A small sound classifier, trained from scratch: log mel input.
Rows from block 7, named by matrix and row number. Rows with one number belong to one channel. Each number is 500 + 50 x the weight over its row's rms, rounded and kept within 0 to 999. All counts start at 0. Numbers have three digits each. After the name is the row's rms in percent of the matrix's.
# convs1: first pointwise conv (model.blocks.7.convs.1.weight, 144x144x1), inputs 72-143
# convs3: second pointwise conv (model.blocks.7.convs.3.weight, 144x144x1, transposed), outputs 72-143
convs1.49 110:492520456442387535498549544498609442490618598558530542510426509454536542520498363504512432459445450455461447431470478460472474653548470520472463551475475549489536473379485516373555473537529467513476492462475395501415
convs3.49 100:519501490482496505547485456459514524532452499485412422532547524558537541432455569422467502446473452432557487425599579497511390444571464411523518360499549442505529492511460475526502463472438511355518497422495512473514
convs1.50 093:456447535497564404556453470454490508537601492498493446505600471503536515559510604489592429494471393569556491500516443611482394470497552502487503501488493453550559469551486472443505404524578581499429469486511548522503
convs3.50 102:495492483464495433481557543323524578540537505484558461426520547547502489529542517475437514418548498543554650604447412602526493588552536526499491492493535526415452510496476569435502506535509505434583530523484480509529
convs1.51 107:415520496491493529558405520562461617517440568509553405536553496521499475517562468544456493453569532535458470521514537518546445494495474538486553579640608513494409540563517402539539550431503517539450541473522490526558
convs3.51 106:398528458517501451520505497667569532506458549541612490488553488511434597451526496476440480534398433484522505479443524465533552465452571548453491487617488555516446605579470492494445561471542469487478557499534517517488
convs1.52 102:516533483534482503452540514550550548519528434449430451505496493489488515591524436467481485594538396452439459541575428520523552483486523519523548448497454413520496517528522462469600423483482440465553458544431485607449
convs3.52 104:518518468503469484412565511465447468548502471504527561449469529437475531567448516532443571547481515427520498467502465567568605489499486567456484483541557542466427542438489475532548467408548500503453625416490401503499
convs1.53 101:424490496543536476494557506476493511555455511387515472524530569441472572499507560518515483529504547493578530529461500504509483534613524553512460507448454513443471430524418528510491478563556444566419528499524522499552
convs3.53 096:485507433544455532452454471536482445496572517430508503546510497497546475399519466459504481479576571449497525420426509489462446478536573497511554531541370538456472461481573495551506543460453555451503371487470419456584
convs1.54 097:495546502549490505388483511560545554520455517558485510561424534536454511518476470426597489435476424502444526560524422536516471529523605429497414409515516533546526458491552542444402465428416484555584461515529516507442
convs3.54 103:461462451532553463484453412532545539515527520558568519591468520460575527498563481502540465442608447536488515521468478499510525475499455495512412431425552555536532481461511389451578489457625522515542468549481437484474
convs1.55 114:529544441540444364626521580577470494499482470571514477455470527516523535571428522484510451494483465494539523581474529478502522434517463480471489499481516561473419500452507451484555487573476395526576556534513588527492
convs3.55 108:557504507480514557479377466443407492496501508436520436467444523462496450632498443542458535469430492478498466469539519411476453498519541472501520481513473550463484453443456495482473467576393491476561505461488493480395
convs1.56 081:516557428497501475575510559467553447477488513512460465486491429517733513538466463527436589463497500497505577554504486497429540515498465566480459539517500527543531467446463507507534564675603450494474482494450539550428
convs3.56 092:547537523473443521472427411484623406532533480396469507546566542581423459457520509558589461468520493451493548512556465433527505501573460496568454417541449503536436436505517524563504463456523485453540525478466479561523
convs1.57 119:500531507461609561557528475458561598493589544456563497474432476524511545496519516513571428543560529518479448490565543475471497588506486414544559445476459532461488516493514494431603541511521475577518455572525545486486
convs3.57 109:553549458453443520429552501478530492509400466478439425493565552526565563491479491390490439477459456490478522602502528522531468509545441516459461525454556486529517551558566445461481495454587535417461580533473507473488
convs1.58 106:514485457521476558480467549429405586551460494440546569518522532489514548448464532530458417449593604601487457510487494488456507515455528459495483454619500569502524509386554558529575539530504569564525578478460594507425
convs3.58 094:491395576471485483465472517512472479540483546481398516559475471462499505477525470453453450492504634546547532545516502541392532604518408462523461457657450502511494405497542503470438576554505431499447579542447526489558
convs1.59 100:503528468485388529480519568530524483459489517485505493531406497443450483503473510522408417479492524535523595533565535551446456550559512478526468527539439464467501601595508537566487452510431396399498518570489423445463
convs3.59 101:396431497472526565516421467505451651529490460532389504453417547539514478550475453454540486492499515512503479511447441494516506458485543529421519533458532439460609468472486510535502404552436516449437457353460537500540
convs1.60 105:444513503504428448469517541549478470639593585492511497478545466519591529618522537491443439495387463464534512479464485549488565509511561442480483401528460496495510505554479453464471582427436463550532485511534492478442
convs3.60 105:565439548469413526456445464413465423436546526519334519411492464527496484525505417516545503473475504475540485482414485419490493553488618409549479466483497498468522419516529456482527512434492568509527526445477572434543
convs1.61 103:521531404416488469505524628389563551416568417519559555476478520543477531475628437527520497519469438532545562518537393509503443510561460478522471477450504402517499527461470478548465460529525614501481476462474470517551
convs3.61 101:486503448574444597494446501459526437563440528539554476491484548569559482456428555474558485581547485509572465445522396489538518541440500412428465483542543557555571498491534491521478431433414535500463509543556481520477
convs1.62 107:502589456545474559448483555493622517640559440592496459557443490505506458516498516470534458543570496564403501494483502451501571549549552457544465584515472547467469540467477584563596477526602439469498526450556420548601
convs3.62 103:442532485524585483540500488447426493413504489542603418430432403499479504498406437482451531513592429523522510418533504549466490520506549503556432508475462479521478437503404557564392470417548508441511530545464490529475
convs1.63 094:553497480489504534512521407484509482510464468447480407458422528455460507500561603541519569580487554481363389575519460429532570449441555522497505577421512483475550545500522586505529514499442569516453503571507383501489
convs3.63 098:468553422571434592631524471498466520423504599495472497551508499479487502493430488535516508491508526467522566487534500517496519523482434450481420468579523498468511481564591475490525421548387476533482437536583445461454
convs1.64 099:481521520528506437555506527460488529530416487450500502512497595455487440451411439445473549568511503524534549504513517484487456463560514518467384498522505454487477417486588538449545479469590520529468493432475561517490
convs3.64 100:476445438477492524538504511451536470549592507550517440462448537575513584399517608467539411543412557542571550498517513518508413463422482566441485502531558535422579533462490551515507519409472476503472479520478449517478
convs1.65 110:504457585486521487471459570470498436481385511503526422527466466524476522572509391469546444528553446478544514526502405476545480460501410527475524560527515487520507511474501490482564510535449465478448413441499563475500
convs3.65 107:431454559447488567546425468503539568568455532490494596505569529444506545431420465413537597453450485638542525463554442511487507465502458650482458497492479477548480526493487511575485512470491520497551499455462550537479
convs1.66 096:591549421416469531439522494462449564508456434501504485421545446464462504455533497474486470436544531467571505558490505516535583612478473522534517482577489482411531552561418450395445457471508445493512530488442511504468
convs3.66 093:499429391435431469557566496474458464516497521506511494469519534483532427505582543453498400551516555507471476511408440551497592506568514508501446533594457516539403477478450567477517478483510507587509485489392466472545
convs1.67 097:544536605527478514566534603551498560570468495461421523493542487434609462506471571539488547518525411436409529484511583493371576528482394523471478479413510478488494431484469492476458537521475459524586560553448416476545
convs3.67 095:557458512561448506458439465550526487482605529484549482521554441470514561502435514500478436547478432542549611548624482491483535471514556495561413503445534528444571465508539473572513432483537440479465556526495602420449
convs1.68 096:495549583463462607492625550474391499490470489473517396503386484477466502508502525492494448513510505478530493440504497518477515520489451435482523444524626516627481486425539473458518480517584501419435421531529546570568
convs3.68 100:499495501478480517537510567435496572526509452442573540514515532391612447426478475473580470472513577535510509419492507533591544541538493426428474531526432463589434452515573408492506549591516605508521523566507377477507
convs1.69 087:480450458461487504552513445485505434506460435546510492460513409603558550450499422495498579535553451462554542515556497647506445503538584416526516535530501592590530432534495446486449453605519586526518474512494587515463
convs3.69 093:418547555476492582510484417401453418465540534569561506491548465425439378477453605523471511574471543525537557511575478445596469400480499477440444438527456519416556420593433556473525569435458505569486464450511517533482
convs1.70 100:511438577539506482446502513587495440439531465545503536465561577533520602511453489420448563557450533532543514485528514535579559494555550481531549574473573442453426478550497538503422422422483520523426416620507461599524
convs3.70 102:566472481550537469525533451517490487506518505537519584506537465466443429543493468427555511541545537484449592543514556566464485547628534411514421526511452471583502481513566515468553382543426459506403497473592577477521
convs1.71 090:497550471607497496426511531502517520517455536498537475482469606525486536500459490494365501498550523478500498531466557461490453538463503435647455417459614573469512521447508508485528504423418547427443484558469482478476
convs3.71 095:558447449473487589598543488579404423432385512517509452532501471558575469524471534598531545561471465438481387415454405503529515481587416483491561416491484544529513439473544498536448430573457550568416462486423467517505
convs1.72 104:535494492534397473487486507567513448462528508501513506500438506567414515487428574486518451620452522500524457500566474521501518596460449486461558480464516412548487543596476564551492525442488511468631529533505467507401
convs3.72 105:492501561535536418492639481523491462498434516523476411486396444490515499474521431452508486481515547498548542508553492465426531607578540444537617556523525523533560512480549601428404558561389526469378524493530518533492
convs1.73 097:551457555465562602390580422449531459436440478531482500463523505481537502482526469435536443430473524526469419577446534514439490507491427593568471395488489535538499525448532553433501483528429515506452480493452434515504
convs3.73 098:503516459406456505481504517496587508524478516481533456496496537522492465393420491490524424452555527457532570459533462564575527531543534471533598534502528534558506391533495519558588580506510507496543460541502440548482
convs1.74 097:529423488422529502506541531429618509434509526481620441469490555471510435436554527553527550559531566536433465477553528514493480528493544502511456427570515551567471452484486598564505609513543521467570582394548594489509
convs3.74 095:474491551494544544397486474569493487596483408540542484541469510516539520499499400517510564452466596462609483560467467445509563488459589533531538496526519485575488481458630484500455625486436480463469475597522477487380
convs1.75 087:485558596547621515460477569489483517538573441585531540428477499553461440492518506460477580518438586503414542522527592602487476552510508502585581531436542482396512459442563399471555549449470476508570522490497482588523
convs3.75 089:518632565424497496478524449524592484527453439516454509541553464543478545453466497497506492475565408506399492451482613528575475614495554471554520625545463537454527512531536556504575468504494527446453514547427443498369
convs1.76 090:542504570476462484454454461470485537529449526454429442432478464466459562451497513500553532441491466465540466536421491503547507428633513511569461460470638489506508536472555424584498508508535458528456483560480503455428
convs3.76 097:424498516528515468545567465498541492427489396436547536442446508530450463513483523560541559391483548523539547548564527513498497434553505523530419477534436505561482488512502476530440480494523535478523509518440506550524
convs1.77 102:472478497557487565479493578449473428528408397591430525662473554577480599471455534455546458464561557417511474457522468503478491578614559546495545518444477567526525547481513476502476529471486437405452580475482517536467
convs3.77 103:621451526398489479496529527411629388487536553534477463528510489504453432519403488529488486542435515415443454480469546496536523478512506501470362449465473519482509592501519440373505486524451488429495463495578506477419
convs1.78 097:533436555520534480498520499446530568547547655496534460393542552527488470468500447565537554520438515443446479562493457502498539493493533534560538436616541604441564514440486466436519439513434493490450548597421473481501
convs3.78 097:608504487512537521516614534457521546542586497423552461567452504547526471495471565485540465500480440476503537466426565501512487474535540521464552487407474537469556511447493490433452544457455468444443491557405560524491
convs1.79 116:611539527528465489533434504560368585616503545621576543468429503512520485496442494464538461518510573444482442519528484531494518393446568525543506477511461567532544491465526570540491594482535458467439492520473452403452
convs3.79 100:542436605495503529600568557554536560508537469483557460430529557508546478485633528494519479535539525440497504459466454583559398536547435595486489477495550481418475485619449534475467390560533526498393434542475520618528
convs1.80 101:510488455470588396535491490504507512513473414472554452496567471469478426474567481454555447444557508501470624565497507495499435549456468573474518451521552533494538576506529538525420587475469388473535568424412479407586
convs3.80 110:562520532464402517526486535516484467485586525475510488490465560523475435482570489504541553501516451539408502471403505550468465483407521371466444531621463465555492535506540476454472557502463422475460440507560490491491
convs1.81 095:480461533519458506504467478436545428388572422578554453471450572410490528430483546501510475523615578463540484468474483509520452513458518450507542478462558506528457470497488533490379411574468481502471482512540494493462
convs3.81 095:563528580479512584493575495534547449548511462492488491587523469423519533549491485484488511554473500498397505426451495512534494555590480493485442570470495515471511470498500543468481522618520545514551464556506550462541
convs1.82 093:547473451524586545445523425485533583453597539536430455489483496502463524514447487466609540577503534544502538508516514482546612600574521472493422515464565519481395489451407502532478554538527528389500505432517401530511
convs3.82 097:429605483541437456417493480463526490536459574511476478452513567493487566566475499482542555448510484446390528455436452472429605520534425375517495538549569463380548484429547537487477449486489488616578478447458576541490
convs1.83 111:501603514480487479457469550583544553517411478487461510483458473511487565477464608434505586515480481421459455404491482486480506392487567473436531474492438448522494473341510427593466581517521387525562531519497488501496
convs3.83 100:519457465547495500483439559444475518500430576477446497539479456581443515478465479518532479522477454412568542465490589464395459533504407482490496540529467451384472428541491447385415467555483479445530438435474464518493
convs1.84 076:543544469461526472576491445511522531490527476577461439612502464587483474499404583515508541484461454495542440441630526385430516558472428476494575484479540523435432556560570484497421541418491527438522472435460620538497
convs3.84 093:544478403507573504467476556505532491503593506511421531572468457482404452577539468503553506571530541459460574471408514511560546511534497417574469489482502528525532448488480630550526512504511506545598500450490495551580
convs1.85 095:568412475533538480530438429486561511577490553428523516496409505541516380441438583431530485527470488599490405502412470541540525519452513370485600450425515543500535593469489481503472526512544459517528515514521523505532
convs3.85 125:467476437448576483470438486475551391501470453429398656439464433527509559509527503562470519468493533412547473583447542452381450453550433508542472535516613494490517440448600512558658502448480539518497487489510543483543
convs1.86 113:485406540513392466482569467576579519520479478582481513460534548510545530555447495532526564519549592519459458594494445477486470438536499490527532463493398512454493546383522534526466512538485498585589570469561513540533
convs3.86 099:476515502526561515434595467571516509495371482524585405462523525423548493425497542481535498530567422523571406516549583451477470534431549474500461553504532540583573561556464619562530531495487507525515448488429475495402
convs1.87 092:521512487523440498452463432503494520424458492496462505543534493455562527521446485508543456521487477468462484476446612492460530524435543478491499419500545371472522477557475502583509367544449456482491505508458493494552
convs3.87 095:502456544500555517507499493482512492523543536547520497556494546516520437554523537464555573515514654514564505541474533485456560444445593507504464568512621561560579539571446514468587430552611637535452480544483500549571
convs1.88 094:451480518495511397485577428603504555488473518552428442526508625501552407547463584532549439506481493497489509461612490444494383485517405524453487535442465478488474526493511499568489514428507520501545512568510507460573
convs3.88 099:473482468404519438576500544564504563513535534548469508523443517479443495481454520494587486602538506490497464554514484553472539550395497602528476537487503460535463521492511566504479594500436530576473500497581487448519
convs1.89 090:522570482450489491493546550436555468587459522511538571525470572428485569429433467457505489516449605501502529376444492410528525560599443535559533536503454397495540522502532400586528598455494506515462480559545516524501
convs3.89 104:445483521448562497505544514519518509460418450511436512566455434465471439480534459556471467462472372551502415473611542429628584488545495478493533474530541420486478496439447583458488474518547526598457498466434518467518
convs1.90 101:446491438507448466562504485556610542600545378506493509534451537515541488559483500511439549573553540458577456502460475569583529444494513537481500471512514488397444476509587609493534473488532446487450480528526539423454
convs3.90 097:475471540486503524442577548461480498516578536523450458524375605566510518466521432453499496549392530483519456541525526584494532502452472578505483551553527560536499543536445476536490516485528482505550553490553491507386
convs1.91 097:529528512539542575563440518503494556518490504569476518519503519410495521607559467492491468456456454500521477515521449520487492671530443496501508488434463560575506489532488461496490500517490496532520475420539424500399
convs3.91 105:527494494504591430508514459518468532435534561468559519417504443540517464451599581459518535491547582506511512585444498449544471508518468532497422430473491468501574482450500512574401468487552540590572548601443466529482
convs1.92 109:475499498533398465554409546379527461568488533539428549595492560587407568545561456547506568526490516487554490508536453493477457595526510560495601502473458544539486520475421610539444543501511420345452490505441467450534
convs3.92 100:551534421514466547553454486528536517486474393488583573467539500527510584499362490560469462503517434491459484500492488441563546498519613558532522614554512524596463596444476454541593414543510516591511596536511605466534
convs1.93 092:507484625544567573542579511490458482471466455493493543506565489569523492480479422528411521401550501543486442476499442448530509549424503511437501527496423501519484547480395549536478478515550493471483476595617589511490
convs3.93 099:499521475555508524609453598515586464558609446538465582500438549493457491449508463542459612495435518462516519523582575482534533519566543476573532507538488525588549519480580451498478444458508473514515520502456519487418
convs1.94 097:607510536450527476458524509494483425484565457495446438460457466549479315439553471519605440502533511571516557541464448483466583483513454522492516519509429457486531603604535371429562523395501505537484499437526519430465
convs3.94 105:485466501411503598472423450459561495490550480479471443555470474542406565502520620491543438486537430384372482499470518494545467470541489421565536497485436456496418514517455410472512532536516489472496434504474527505542
convs1.95 118:470582516493521525494475523412484484608478517447494564530513480515556460545456462474412471407437478480419489504432530519437443428509530427515537583465485482491453513538512526475530474486510379442464507543530513495483
convs3.95 094:505511570536492543468448478500525566482564470470603441504545519476522550327433515570552492540509424497553529466432542508527549495445505497403466532465464518407324441631577555470577524454459613460505521542490452543458
convs1.96 091:362568548519574556521420513541483488518558479537495574534536431528492570459477563488493407544660582533490469477485470519551535475498538505499494477531526521525584493471520488529600512524448563573469492512441465526460
convs3.96 102:479488506467470592572539472521520583389510512445573484437484505536527585484451649440492423423443571567569502564508542543559526487580455494480531511504479538480483439495484530571499505449446531450545580428387463466535
convs1.97 084:465443516482538386542486595524497483495474488541501474586589583401430555416533466506475445529542475388473579541498500581599508513452550554477523562462475445428606495465524604507469531439501551488456414472549476564420
convs3.97 095:506520543502443532536474419509497569545459335505483558556541477399520523472494466468560447468453491503491469509531594524491578500592576517588543505548433512512532517493452502618449536458463497586524542518470453529479
convs1.98 094:471378447450423532562427406420476518462609397452494478518475363470487506581469544496517452518452507479495433514530451456572502461503464592506476463528434520476483503451482468477510492509449610514579531501425550531595
convs3.98 109:537604525470415580458522509414465439506483471496481500462472528545569455517513428485458528511529547528564464522413583574602498422525527486539599505505535443517477553549432551495544550546536435556478474536572535478505
convs1.99 095:562442494548464460567517447435512478590509442533559465509457445480555534421445550477580554541533563450507524488550444487540476522442400539548389420573513557515368464472526481505464500464471458477482578422418550545541
convs3.99 097:588503536401591456481507494546420417484525428506496497446450511521517555462393523510568441544472563456443494553475439575539450558508437467486382443513455465446470376540491484471408541470509522488555535510457576546417
convs1.100 098:493434591429577481486563516515482508460509589442550402466529469566486454453615528462512488406524409506434535483437474511428490500528523460447490440486542405453528552495497440570439496506555555387436588512491504463559
convs3.100 109:505558523500504573410400451515475460528571540601498413465511499554477594527494551473475430507467506458588466482569480567561420525493525568434554459488528509529377480553461474517519569464402500523472394508350529522468
convs1.101 097:454463541587575521541596514435453543443559422469527534559525492482520435413501455458429539530409508451526581516538453499554542460586482515574548438481591471412545456467490490436555530414535553525496459581598484479539
convs3.101 100:487474525530476513542508480515495466522432472557543499483606538479490503454491530527501513483435538444418405670596500500574484539522578519421515538547477542502468597570470521528508534453558374518539592482486509503387
convs1.102 082:566497401514537475557646560521473528580419542515463515543431548491449451511517448427499426516511621539521564479499455420429548500515480472440502519462469561501530475421578526558579548476506509390519498442557511519454
convs3.102 097:531441454502616471510423537491559512582488460545534465506548558590480498486587519499491432525464445488507566505441414501464457564505394435465498516522535481490424473504515450489468514518446603438586448533533577532493
convs1.103 095:606587426500551501574514446480505403505500496466471419491534470505533438459465513460496581483573512546486510474547444512494434513496474529502398475406411574580500395438484420433521526509510514497548550466557477514495
convs3.103 108:504561539516498446558369547460435435488426466519449503448500501496408464638436514599438491531432548503438497534506514611540483489476466509480423495576555500477567404508537386398548546493535480480517444470593435439511
convs1.104 087:586509497485388530613462525600526415499607515509526507469560501549514572545451571513519417558492582451462508494446477448424505440524467484510452548495498424502550479510594463434485489462486475458418408437522509481485
convs3.104 093:642462474536530455451521543434484515547561508565583391475507511589513453517441531499468535520555493501522481376434492542462456497423554508516504512480484521466500551554467375571460509475588570532440472495535501484568
convs1.105 092:509539604579468491462546533516482417554525459576485482499597510625463437500516451486512523495522501490586556490585548553477532481421535498543534529459516500481465524429459492535508433457529424463504498560459499499469
convs3.105 097:467467485559525519507481499496538483527535442514520628506517513427488456484504466529510540480491512394452510491523485440442506481507426474477559529500503557530513635591504485460449472425467486512515467519447408489422
convs1.106 112:460519472511584468595500556497564524454501445617576588499515519450617535452464522512489491561405495527466515464478509503544478532543570483484489586505434551489550518430448393498545503455503627564510521456541596480518
convs3.106 103:463597525410506488477471475547453537545618576484557504505450515542449617417479490431472460509517417518518592445446520503450560536546523462465521495479529466488571500524574396436475435548485553476377525471510498517452
convs1.107 091:485440525450487506488534571497482528603464513479472537476540488559515546528516549519414464564478492552419565489641398529442451467553459449518448516505486501566432426380511524566489482497501538552468559495552509510498
convs3.107 087:534496499487437536533441470463512527512447494505561540617534530597481479510432495519422554522584538525501460418533525477570602456478493459482447497538529536567488464593499399574466561472513433500508424435532510572525
convs1.108 099:559563439419577464444501468339461531550613428418378468522499435525451473502528430451515483510590448523594600538588537449468500404472474495467468407515494407534554457451421551423449516460500460472512513502523437460526
convs3.108 099:542510457460552450463441458446486489386489479495565623447504444489407511485531496487488574484461515484569516479518430504492561551594429522407546485564405427504488443496476489454489560546532542404527466451521548408441
convs1.109 112:493528452469403483449466536448496559553397570525446522466510464491508494452613510552488509474459528491486555444414520515463449480481497437470551532522494560525499542442455498508535525466530542513564548535428481515528
convs3.109 118:486426498482493508513547518589410609500497505503651372458495489548515422475400518453562557508473455571516501440487491492467406561526525473490486499527352544511426546498582523529508526504477406487479556460437521494467
convs1.110 119:461414487458489441545504517469527392493564500560503558496476469485494453564526458493573505444560443505454489539448525493599417387388509499568540533476549514519473535512518414486462487553535550526563536511575508535502
convs3.110 109:455505501500484499468455506486459519494508525456495601492512526521539495585623502366454532519476556433590549549486484458593585453581497555480523569591520546514533486533549617493462520463470537632493450486504449488463
convs1.111 093:570532513517488478587422376524529471450497457494485480441455545472507531486485531528582484489437349567574463493499435490522505462466510480463494472463412515443498562496528525481456583488516541453471521464508542474489
convs3.111 099:446524522473493470517455426510549445519487510404500513432460479487538444540354476533447419561402521568498491512500501617456534505501520379538551524594506458456552474545542480485491418547472554444431517463577451516613
convs1.112 093:427556420509491472378496406598484488469559504569477563498478497429566474419604490574456518515542519541518486513444507580521509622460555510461548431517494442563500474489431527552478641515543580494421420599428425574428
convs3.112 100:407521519501574464509531500522519513471453413520395591464534522531466540509507471565537486495500584472505518485444607480618452502495566542455523444497457493465507534537477356490609595496468418432458610437497471559460
convs1.113 101:528463444437546546468479509545465402576501481565490509482555471526536523376596465476368600489485515508483430555460494487484569543476545509469517528632458536539541461510541540455490404468482464567542461525449459491508
convs3.113 100:531485542527494457475407531471569563476516542464558483474527538448520557485457468426520540413483494487456518540518491544511441441592560452598485456588500517493551475612412529457589490471523482541544567451513530547409
convs1.114 111:440537495495493463456503548499498528456399450479554469470585493405491541528498571518546533546585569547401531419506435503453433610544530450424515489542652494489521450473502561479499529550541454553486653455439437481448
convs3.114 103:445473564526554573496531507453507441486530515489482502489486431514486541479436518489523489472485432470476425562555514453535494507468529529514487545493511536481519383548455512562508449458550477575478426453565467528521
convs1.115 103:485466499434468482425552459447544469555433454510453472437470534586491494502585422520578517462496430486662471562468593452554470502515445572507468631422420422532509433521542498506449568526553531538491560522473508631487
convs3.115 097:540494505547519497501404537481517451448507459547501544443533449503527576493542492528648573533488438477552470457626552469487514499513524532499516465512529430437509613556509549473577455564521526519515425430480485509621
convs1.116 102:499525601299407524533463507510452458579483590426471488545429591450557418519474473550529505367600525538445500501483500491513501473476525518433506489563523574502528450533485474513537451521593499433590523551481545528460
convs3.116 109:533557536509498514528481433550469607519455559504609572468623493442529468431481481495518578476460454397526470452505547489546484484578483586496502529452445557496496481438476478470486451527585558603582492535579426506504
convs1.117 102:548529540414506463550523435550457423484429441544540504431476468420495442467475564483486468593541512529556560440466357508549567564516514579464538547553506552493584534506539630375435477485430526549488535492499486441464
convs3.117 093:557505409488500516527522524627508441507561526469440592455422492416447553417601479461526598431542549560535484431412525501474491449471488500561523479499503465439471481467453515486426511547507429472525471482453501599482
convs1.118 094:542457496592503447512416495440481454449460413522534384525546500495532455418510476445506529481438428489493595492498468521449464465450480586521508524531500497554556451521502508472539514513518513446406490430488497503498
convs3.118 103:508435601396489557592474537470473530393506440460623534452543440545466500476469459509552568516429516483504586414505481508508457456486555462422538493479433478483442510495517484536536486476471528456555456511581446446414
convs1.119 098:533497454582461564577508441524600414560507478361558417417480507566516450475447484497459472416491524539487508574355591499579456573428602460587523529485466504515411405513516492501472510501554458627497551515457525455550
convs3.119 098:499567389549463558533541466512469458498483460551565503471476434502573464454541601488577462430465585440500494526557569518463488413511475530499459472527552502613479485501491489490511508570499493494542491475512485562438
convs1.120 089:585492408455519527480464479509538615523510423570515416488447428458624617535528440505589417474488521472485460591477536482534426478484471497453560477480525465657507463441428516482453479622533522440530485506446440443501
convs3.120 095:542462485538433587458507431575442562547569524410558458534562570535549587497512578473469539480586389427502487532472510512569504369569511476558550477510399539609583567507548514480556539443508629539549465533521493390516
convs1.121 095:564461530499524505450461607549502489496525481564488522683510465526490502456493478464502469588533505466470530497509457512580541581508470523388552505488547575471416549480520542439469511492560550560479443528477527501454
convs3.121 094:578554509526489423515463489543518514485502569517444541437534458609441548550544451396529490533522507592539459456479599475441485486444492527547435433511453411476484485443446580446379508505522477441401501478529505440463
convs1.122 095:473554494601496578500514549410520515515566453517420540430373452590444449526520527493443473516549581494530522480514565489545530447445567490532492479449456420480508568491451564477442470475564565420442465438526487534505
convs3.122 103:507480471494513452518414485539518494461586484494427542479552551484487466515559474408543480509535558503584443453525482500467526514510631536437474573520492488496519464527561411505500530512571468536531489456545481502554
convs1.123 100:528582442509607496580451469511525471496460491446468423648509519526555526500519532513480484488502479416505487489500530486513562425437536421551478506537521431467498470472574549468542484520453546469508536463423509499609
convs3.123 109:515502446599478410455535429438516467522501417480566454416440539530433511464540443562556533545489470598411511492508497486553416568523576509503528485532427509526440446398515551487415511481531381453594494511558539524447
convs1.124 102:466533472568537525605561372465526520433477494495480477471552460433466407521449427524473476541557542420511542452475502509489558594441504516562416566457613502445499536490551551562485483467487537584466560474523483498487
convs3.124 094:516543493543456595520512564474344500551495424470454444448516529555476552495505422574465466527438498510497425487570597547529489473526483540492371479451433382545413496500414517513503460423537526513547422538516421494476
convs1.125 099:528410519488434461469520524512565600468530540618506506564507517522453538494496501510567493457582536446451469523506474490531472428553567510501461387499409524474465505451449451491539562478449494628409631541494474575434
convs3.125 102:473417490458477561440447492506467516409461542503418512556482493587508466540533447502540359525535483503400518515456427526558447546442446412455455523490498583485483509489552476401461520542461394539488459490470495456571
convs1.126 087:478485485487434457444413527521589478483526494471546443509453453505509444432429569534512417566503411474508499547445511542553435466511527523497488551602497466356449491528536575578518561565436528506426434445435501476465
convs3.126 110:557442497452486559504530506555531499440498545448477518548461561505476463522502501399475513528484577457548475513553588619454511481456436488493469523529532553547524479440454551473488547409564376377528553571517475510508
convs1.127 102:515461592546511516526501428408451559482377445579566499531459551440461471444517503514476497635538562573445527468452466530470507570518512578521503466434518445520453463514486457484489603525517564460407493437510475473453
convs3.127 101:593586561570532454453524500536488493396585529532522530505529426609546458559459495486453533502508431481458461487537530513498457546541502538616475354479433495454401468594493573505571418465470507521479488520462521494487
convs1.128 108:450507496496508425456533475535534446595529449470388545527447593524480579597403509477488492457503541451474526503510447508637573524608517567443471576473535467497514491573531549397461434479554527571556500525434469512613
convs3.128 093:472509500536539506504479466455529500458483441467542557471587569512549651470607502641518477474592580484464459512494444509596496532561500486494555518552469583479527550519518557427482505550524489489398471409507526523583
convs1.129 120:594426514437409643476511495439502528429515442441458570431384430420494450465547568537431439494509545457514406526477497486606513468476460525547498520423530550538515447540541592547492484516481486528432598498509455602493
convs3.129 096:428480491409526512448474488481539617470517489489483521503558492596475442424484449498538491464529494515464448618498474537513536471472443576423506606597405414537569510503565457512500465552452574476523450474526451533458
convs1.130 094:481583502488486461520471549539529444536538458414493424487497535457545476432458514493473516554562549449415507520554456515485443543552435490381573529482525489503442459551496445585586517532445638406521500576490522468534
convs3.130 094:471512469522615537574442460441467445539392479412577570435559513524446474522458482570495520455522449501463435552480543507560535505485407528521482419457480593487553604498483534503524546504518558539535374400527549505546
convs1.131 104:559490456463501522564509499517427493514556506546538550553543477536437473548463485489473591493502451469505496385484464465416451493519540477477496394442422553500490510528454540489526591490564492420555453482444521551427
convs3.131 099:463425441472534457493466404514546490408472446501547554535503520481466576495455455505505477507526561505505479446550552552514486467469600457472547538504433506503482543477549449478567418448564574416578505484509426485460
convs1.132 100:441513440468575545502492458569435520499426573410421515484532496451494379577527534488447559472515530536489427520450410527522544538536472507510538510518427523563552589520495434555490508510481506576489500382537573555493
convs3.132 096:575544486400524494513496422497514590485374527433440578457467508472543393492515412493492379529487564465599502531580478592488584407460519545543551502515491592543521375467518424527483475509521529489535489421513460438506
convs1.133 086:446458552496540512467452497441491537456452524468459491432405432496502746521545548506577524482561492477505467595449579519479453558519495557541515616517482427481543533421548504633450444554458534519473470650457554440489
convs3.133 092:513409497446446498467482575448522567543498566453499498430487508556525541522487506548593463554553510483535563511430528524550452475479413410550493659486467420571432438438460529536488543557548531478496437353466566463466
convs1.134 085:540537494602521472487611507572449562451502476451558431536514479576541513522443614504538461429539546494592492493557515409536470443444477460528435411466490602648425517488400535525471448544570500403488405587469561499503
convs3.134 104:460392525467425554429558458500525551570516539490402510540462468491519469434482517439542494512501562473538499540533550519438580524498380531495489552513565491445491446517534574566569497533525611533495563457445552456614
convs1.135 107:534502435459393470511436493532484410465621513554534502431514530514580493526450447430469462561457562414598531483531547526517465513502466538493493474536530440533481568463484515512395532451586366535488569477508435569541
convs3.135 106:499542449494507484466439530391509513522542484495496506448493447500557381579472466501526544480555510461391481517461485558582413498495437511390458487480513537499501529543497520466469469552547485437478461460471400463535
convs1.136 103:441447473475499576524529525496506532551469566478414490486490497466468596612469469496492495415518522482497505400575486526430544384587564419504517428451392540486510557520517490516477546539427408445625578556548503505532
convs3.136 106:441556500532496496519553531686478458526463504530442509462517477489482511331549535576419491534555471554534535470539545509389468548436418483438508442538483539372517498552414516548520461460516581470434490517486419479609